python train.py --model="contrastive image-text model" --encoder_mlp_ratio=6 --encoder_expert_mlp_ratio=0.25 --encoder_shared_expert=false --text_encoder_causal=true --precondition_frequency=10 --steps=6600 --batch_size=256
Rows from block 3 of the text encoder, named by matrix and row number. Rows with one number belong to one neuron. Each number is 500 + 40 x the weight over its row's rms, rounded and kept within 0 to 999. All counts start at 0. Numbers have three digits each.
# fc1: MLP up (text_encoder.blocks.3.mlp.fc1.weight, 1536x256), inputs 52-103
# fc2: MLP down (text_encoder.blocks.3.mlp.fc2.weight, 256x1536, transposed), outputs 52-103
fc1.320:500500500564551513514500472500493520500500545500531538459500621500500467466574500565496480523535546500494500500532500535500458536465456445450532558481500427
fc2.320:531500500401489483529452500500500476492475440483517430501516417490467500510476500501548500529480500529500577500461500476500500500494500500500382417500525501
fc1.321:500470500454549595500500500478485500531500519443482500515551500430470500482514500542405500528500516500543533432510482500500487500500500410500550500539580500
fc2.321:500494505500500415500435551499474529412571455500500491438481500500500466500549482470500500459529501500500471586470500542446480396437540500494464500499393468
fc1.322:501500559417396460488500380541476500500505560363500500500513500442550507527496612497584552519500492497500500513500500500484500385475514500494407557432488497
fc2.322:459531483532603500500500500500500500468539440605490484517500506556500463462594463483472486500500500500500500500461500500480500572472479500500559498614553500
fc1.323:483500499500523500526513542482524534500505500514537444624537425500500509401455500484500453432463568500500484529455500495500569556506476487451500624500490590
fc2.323:525465500500399505492519491535500379476457563500490500428541530500556545579500526500500540590541485454513433455500537507500412381500556500500495417500500405
fc1.324:500529500511415447557500500500396501471540537425434598500500500500427528500494474463571550423500499392576440500500452486578500500458500430484500513546500576
fc2.324:494500502442610500435527534473562481534500509500537384518495485500616488500500528500500475500474500500466500439500500544428500500524500568504500500500500407
fc1.325:499500500500490536500500460534526467505492626392541521500500433505559495467500582548462533571500589500500488500500500555452500500461549500500500554418596500
fc2.325:500542500441500459500484564450518571442534380515486500442500571426435563500571484427500474420500474483524500500488500457559500500500455475518500420571500516
fc1.326:413537527609492500500500500456528500519551560500500500500535575531513455582499500612500467476500500454501500490481500500412500576581478500500405500500498574
fc2.326:500571500406610500500421500530480500488453509503563536505500428500500500500542508449500510500407501556452500500500491504549499500500500518500472491502500528
fc1.327:466505435548559455500474500490551483514425459486500427467500615500517529405500452500510566555551490542516453486494519502432481500500500502512479500515500444
fc2.327:484512595457492566473500500500414500500541579513480600500534434468463435574446549485506466482462551463517525518500464500556500500513489543466500500500537500
fc1.328:507436562429547536500414500405484525500511488462558540525537479397500515458530500445476531567500551521500500500479469500494597500500450424451500516480540408
fc2.328:481460567483515459510464470533496500500518455452500546500483459500365512500471500436401568576557500539510500516510500428539493489465413492500500500505530488
fc1.329:500511497596473523459500492469497502599500441500547514500500483442449500500622500420425521550548500494510501500523433567551571500500500580554473466500500500
fc2.329:443500577422500500502517495493516498550477555490434513491500500599500500518394488557521540478500518500500506500500540529476462500500475417517515538506502455
fc1.330:461520511539500512517500524419414500465438542543500533504511570477449561522456551500464534483520477471518543476483547500532531518491548505500535478423503504
fc2.330:518500479552371568400490535461500555577481524500510450524477500508574486429481485446481473460500468445527364492519488509514448500456457460498453494485474486
fc1.331:523497500512516528497554500500498541580500511439499500514544495493534473500424445500520528511561472517529465518500435525494566499500541567528504482500500575
fc2.331:500470438500500500500515468507591521460500521543500500535500500507500471497539535494476465500414511567490500514473582500500489500556488411488510473500494380
fc1.332:500505472500440537442500500500500505479485551452500574526534521545598476541500491500474500585491493543548500500511471583472500426449500524500564511527432513
fc2.332:509539530500500446593540500453495500480491451500500373451526500569447574469477500514500476453541500478500500454463555429502500652500500465500425575520500484
fc1.333:469469551471486538549537505447540574498500480477500502500555500451492494500405495500500513500535450500501520515473513500433563547558469440503532556448472430
fc2.333:486457433515486500513443498521500457526516500493500500513520449479437428500599497467450612500568486524536458418454474482551476537489474451500429498481550480
fc1.334:420457500457500455476450500527525506521495556408510500516457467467555538427500531477548411448542512500544509389481500500523445500477494522491532500477565500
fc2.334:448500501428500493444500470500525500487476500536515522500460500609497430498449489510500430432463522518500483484444500559516559426513500518556403465440425439
fc1.335:396500513465507478543500446455453500537485467508519500570481446642446500500418458500489500552455381487446459398362517506440537468488524425445528568469500538
fc2.335:633525490500500502500517491526453533479555576500481500502549564550537461498500591500483500500473370500561500532555517500500476571513515452476574452472500499
fc1.336:500500535467412516519654519500535480577461500500513552500556496500500468444537478534500472513500590382500500498473568500500512458446481439500516500438500442
fc2.336:500528494552535500409388472500453467476500485500470431468450510563500502500467500500500490500500486533451464500544500542560487500475544508519500492500500509
fc1.337:477479517500601500465500489500509462500556542500518500500500434500517500513507430500446500473473500394436500500597510552476500440500531459495518500584563553
fc2.337:496446500500416513500492500496500531497467501500500430529484599481502500500500538442536562564500500598512478510408518486500565555500438508494497509452419448
fc1.338:531524437500504530500532570570500589500500519512416528455470497596460530515510545564460500521452523474423500500500419500500582500602544408479539500460504464
fc2.338:500500560500500500529498500406538500575500500500566500527553500466567448500500435481481500451524500500566500500500600500535437500426500556560509500541533500
fc1.339:477445568604500496586444511500500500500495500484551479538500612500588500481476481514633471500462507467500421432482529500539503500477419531500529500453500402
fc2.339:500478500389486484380505432445559507500500543500534500570489391497465500445590464539435493494533528527458639526559441487497557525617500500431500529542488500
fc1.340:500469476515595496500476528421505536543500500500500500500593575500497520521519592557530556501437494484500488500500487560478491518500440484536440500525452504
fc2.340:500500500443457500524487404500500500485500468451522516500497470466505607497489445500427500476496516518500498480500500489456516500468561500489465466500517463
fc1.341:583405413500575513500471576475467500500424500457500520558468513524567566522489543486500447500569500562455500500500512476500430453518500385536556520505503511
fc2.341:478538600500425500454504453580543498500560451551539481500500504430500500493485500494500576500421510383582491500484497553500500557500501633500493471520459500
fc1.342:438468564565475522468466452526477500491567500500484500471515476479500500496500458500446453500539434485500598536532481500602458500403500500435549493565500495
fc2.342:487550414460550497523536500445524500500444500500500584523529515500533485537500540596596500499498561500500444501535569516498544498548490504552481531472500500
fc1.343:441500566497491456500500511426495500500472500513472500406455619477530465543493484500509500488562473419500580496563491495471576500554543416498500527429487500
fc2.343:557500452448512500552501462488500495476521495486572476502500500547462500500500393436500500482500478505500424500460481430493425500449458528500500458564478552
fc1.344:521584438556569524475531472500500500489500506500500559475403487493526553500536489472617491424500561475536500439520525500564469471500470457514500466427500494
fc2.344:500479500500443500515476500504469503491520500406500500533567473499500512505500564532404509571490517500545532556500437509528526520541500562500565498526530512
fc1.345:416469486536425522447501523552546396546500561426554500500498500500500500562500500430550500420524500503574481446500465482503544491467500487500544450500596534
fc2.345:620500533472552527500458538492460546500509483500494457500492531443463519489500500632500500570500506487500500500500489538522500584539529500434499550500495481
fc1.346:444552524500595547520535559543460578570500455360506460544500500529521495466497485554447499500453530573540501488500500553495499530528547539493500518488542500
fc2.346:524459500481402422500500453501565413403587534586500500500500522500502548582500500487511525508500472482500500504519500476469472488500491500500500500508521513
fc1.347:553500511500489500500500500498500489562503500513461500500500573461500498432500563500446430500531500500427597500500561539486500489419484481500452485427550437
fc2.347:439500500500474500455432522412500454500500500511455516490557438498451511427500511500521493500472532500542460515520500469500489495571500426500500546564521500
fc1.348:505500459503471512488500500413537500500549500557501500500500510500456448614529500483500497500500525472500452515581462602546423500402548529513500500500570466
fc2.348:500596500534500500510437529560427500500365500438498500507500495460559587500479517500507500481500516500500563500404530500506608507592500439487500532500402478
fc1.349:500454429564500552524438423500500498508535558500482518481556500458462500500499500509466484500487542500490465503488500492558558500463546523516493515460421517
fc2.349:500500482475500468500548513465511500431482504500534449478518495544423415495519580539575416493425543500532426481493494574448456507507392500476473538472566495
fc1.350:500471532500496507390557500500446500484500602535471516494458500509484555563500500542490548487488459543492450470506434592502504500547529500531500397491520504
fc2.350:484507542507517500605500493514634514512576423509569526506582500524562452462500500500488502552479500460497619513465490442479504573447477489500538668550500486
fc1.351:500437543591469525477536459489459579500510500500500478538528534486407500468572500526429589500500459500443469497554500515531500495500441490500554508500513570
fc2.351:500520497460500500500519568446563436500492523500500500436434445500593462575465495500538445500517470486585500509500486479519531500500550436555425487503500457
fc1.352:500501448500500448506557536439500495500476481500538500468465587480448500509500496449484565500500500553500500455537515500500506472471500500463443426500500448
fc2.352:511500603517500601454419507524500563518528500514500563500500432514520530547511500565577486478458535476500420605448500534502517500458491469583535540508500566
fc1.353:500477485527500500565533567495500452554572483536500500510497573474485500521462533500498561458447511546568437500500457503527472415562500539530491500500500485
fc2.353:500500499428495481411519391487500509466500500490482500511560400500500504462567500483456412542500537465445585450500555516500489582452500466449486465476465500
fc1.354:481434437516507471492501485501413511491489556500500500445408414431396535500493495500483556500500512500500435500504521500466500500416511474451478523467500500
fc2.354:515473519542469557500479447482494517500539453500500556515605517575492471487516510433500350495500530490500500461500520505447500500558461500523553429496427500
fc1.355:459529489556487500495500502542484500506559552482559544374439423524500500493444500527485546500539503550427500551506559500500450500500443436459528545468461500
fc2.355:500500500552452550585576492500421500500463517500498511500515440500541451500534501500517504447453527538488491450500610511523500567481588612497518514420542554
fc1.356:519490481500540498500570500501564493510487467477500500533500517541563512555500463500500500528507553455493500500500500504523500550528498423553424447450534472
fc2.356:575500500491500547524500500501445649465412475500500504486567500500419500596500500480500538425465500500511386500497442494524500428511500522517500543500500445
fc1.357:488492507501500557496494422504528500500546513500391508483490500470460482512528595467541500492471500588444501500496455500532534456490438563450510500482519514
fc2.357:500513507422500481500500564500486508490500439500561500500555476513514470526469500500437500560500578402543474578537513507453500492500543410469500500512500523
fc1.358:493550492500463418507526548630477471513475531487443511591538505500433500529509460405443500500499581590479501500574420577492409470500500500500474484500516487
fc2.358:500500500483430500500456402399500560500569483521511523488500526560523500570505469500521433551500474402500500504449551387497564527500435461500500543510500490
fc1.359:516500459475661548563528459447500392500497490520550500500534500577500513500501500483500500500500500431485412518524500467525432500523495506445507500500558480
fc2.359:539571507500321483500500488498500553431493492463424505517496500418500532531461496514500481479500509571500584511506539561510550514472482501549500544476521490
fc1.360:497485500500424495505451500500533500500500520562475565477465463432500441537496540500500554544500505500461402500536544500503415546500500460475656564489569472
fc2.360:493501462511582500487572519523561506480500565423519471541463500579500500547500428509533525493549500464483646500514483500500572525519535515527425455612469477
fc1.361:527547500526522500500500473500451521500478548452441449500572516502409500363464517496436490514559438500500480565391438511576460482439500508478416500568460476
fc2.361:482431516541412427432520455500565460477577393498503500500500457554549493604500505492500479491500500509500435447589500500351532578517489479515556500495473470
fc1.362:487528519500486500592455500500500453558481569467514404499515485563426500500449500500540471403533479500569504602463500485484550500460500500500506500492500500
fc2.362:534423452534514500500524434518445514437558502500500537500436500500518500442531435538547500575445589500500483486560456503505500444510520470528548529572543509
fc1.363:464500501583500500483500496488488481500548538500492500523518488500499549500500495494458500479571523500500500465576500499466486500500500513510420420517561500
fc2.363:500470459440455466483510500567500500500485474500460500505464498527500500491551486474500513522500397576534524578401469437597500570500500500500502531508432514
fc1.364:502456500520557435500540442500504542515543500578500408501522476500500584500434555548446500500486455555459519500431466480500507546488506552469512468500416552
fc2.364:500642527462536522431450509500500429408500470500500517464500500505558500535500557451501500444496541500500517500434542531525441435496500429500467480500508550
fc1.365:500564500529469522425515479461500500500489500476500500436541494452524435506512518431500500480500500478500451512475542422500461445570492406500584427539448448
fc2.365:500529544528561531500466557612516566524500452511488398486463465484524532442464492543503467500483507380532429500496538545442497517462500497475466570448524500
fc1.366:500579525556505500500585500587512512557537436406462553486420500500476500545456543481500446532500493500500385557512459509500500530528452462491537524500422500
fc2.366:513510513383500511500433526368500539500451542638564523546528443567585583431500500515489486536522500527527597421450527500486494506560500500573473506500544545
fc1.367:524476500544500476500500504500502440525453528500554437525509490498589553570506578524500484441462467473500459598519500535500554504440500463514564547476500500
fc2.367:486545457436549533500532500500506529446502511457382506500537491433500497470508500487506500674583573503447469519555526457485438477500500500507474482521524505
fc1.368:465591500526478513488455552516463517500451489500500512467500456500500447510500537500518500478463519476403483485527450500514487500500500498462401523573466500
fc2.368:527430495500500500555513395492500500538581449500511450525450521500496593500482434505485500601555500500606517500500489526448500453500501512553577500447481500
fc1.369:509500500468498500457557473500587500507490500396500479544529555500531573567469477561564475500588500483481500500500500500428454500500500500572500500510626498
fc2.369:425502482500476500565494530531471537503500488589500493500527436500461500469442385500515447537495492500500500522427494500573500517549499470382500500500420532
fc1.370:500461508500514466560500500500550500500500562500585500527529412500501511500500562489500500481505491466500415448476450500607539500558550482511455500500433535
fc2.370:396592500547500500489500418538449514551493469500486500500433598500500454447517460500439487500489500438500574503489480550398505460488423449441552420464500413
fc1.371:425463419531477500500413500500406476475500521415500464557475550500491494500500441505495489500558436517486509517500463500484489434531478594432480539500502496
fc2.371:559500554437571473481557506506500531546454412570493500481511452522562511500476525473500500473481576430498518458514500524470500601499500420551535500456507523
fc1.372:500500500455528520500500500462500515462463500430565500569508559500483559496500474500529453429438528488618532500536586500539613559556419507522500499522420533
fc2.372:433550500480411459500480499496552429565488512500416500457500444500464379500467523500444555548438458509375500500551439524552481500424551486500506500500544468
fc1.373:497455500572500423452519500513500500489412521512500500500419445531462491567500500557501536584505497500412500500500500500465557545437521500500500477500466485
fc2.373:522532441473498606597480444500500536500500505527483461492547528450544493498472500447455500440577565530550506514500557500500500474510500483500523481500499500
fc1.374:473455484401500500404529586599522577547500504593482386512500577500453500500519582495500544391500553500474462549476449425500438524497453515500490489491417548
fc2.374:500500525531500495578500408390476400500500500444435474442528434500500500500500473500500500524500488500491500446500500538434500476421544500456532469499556500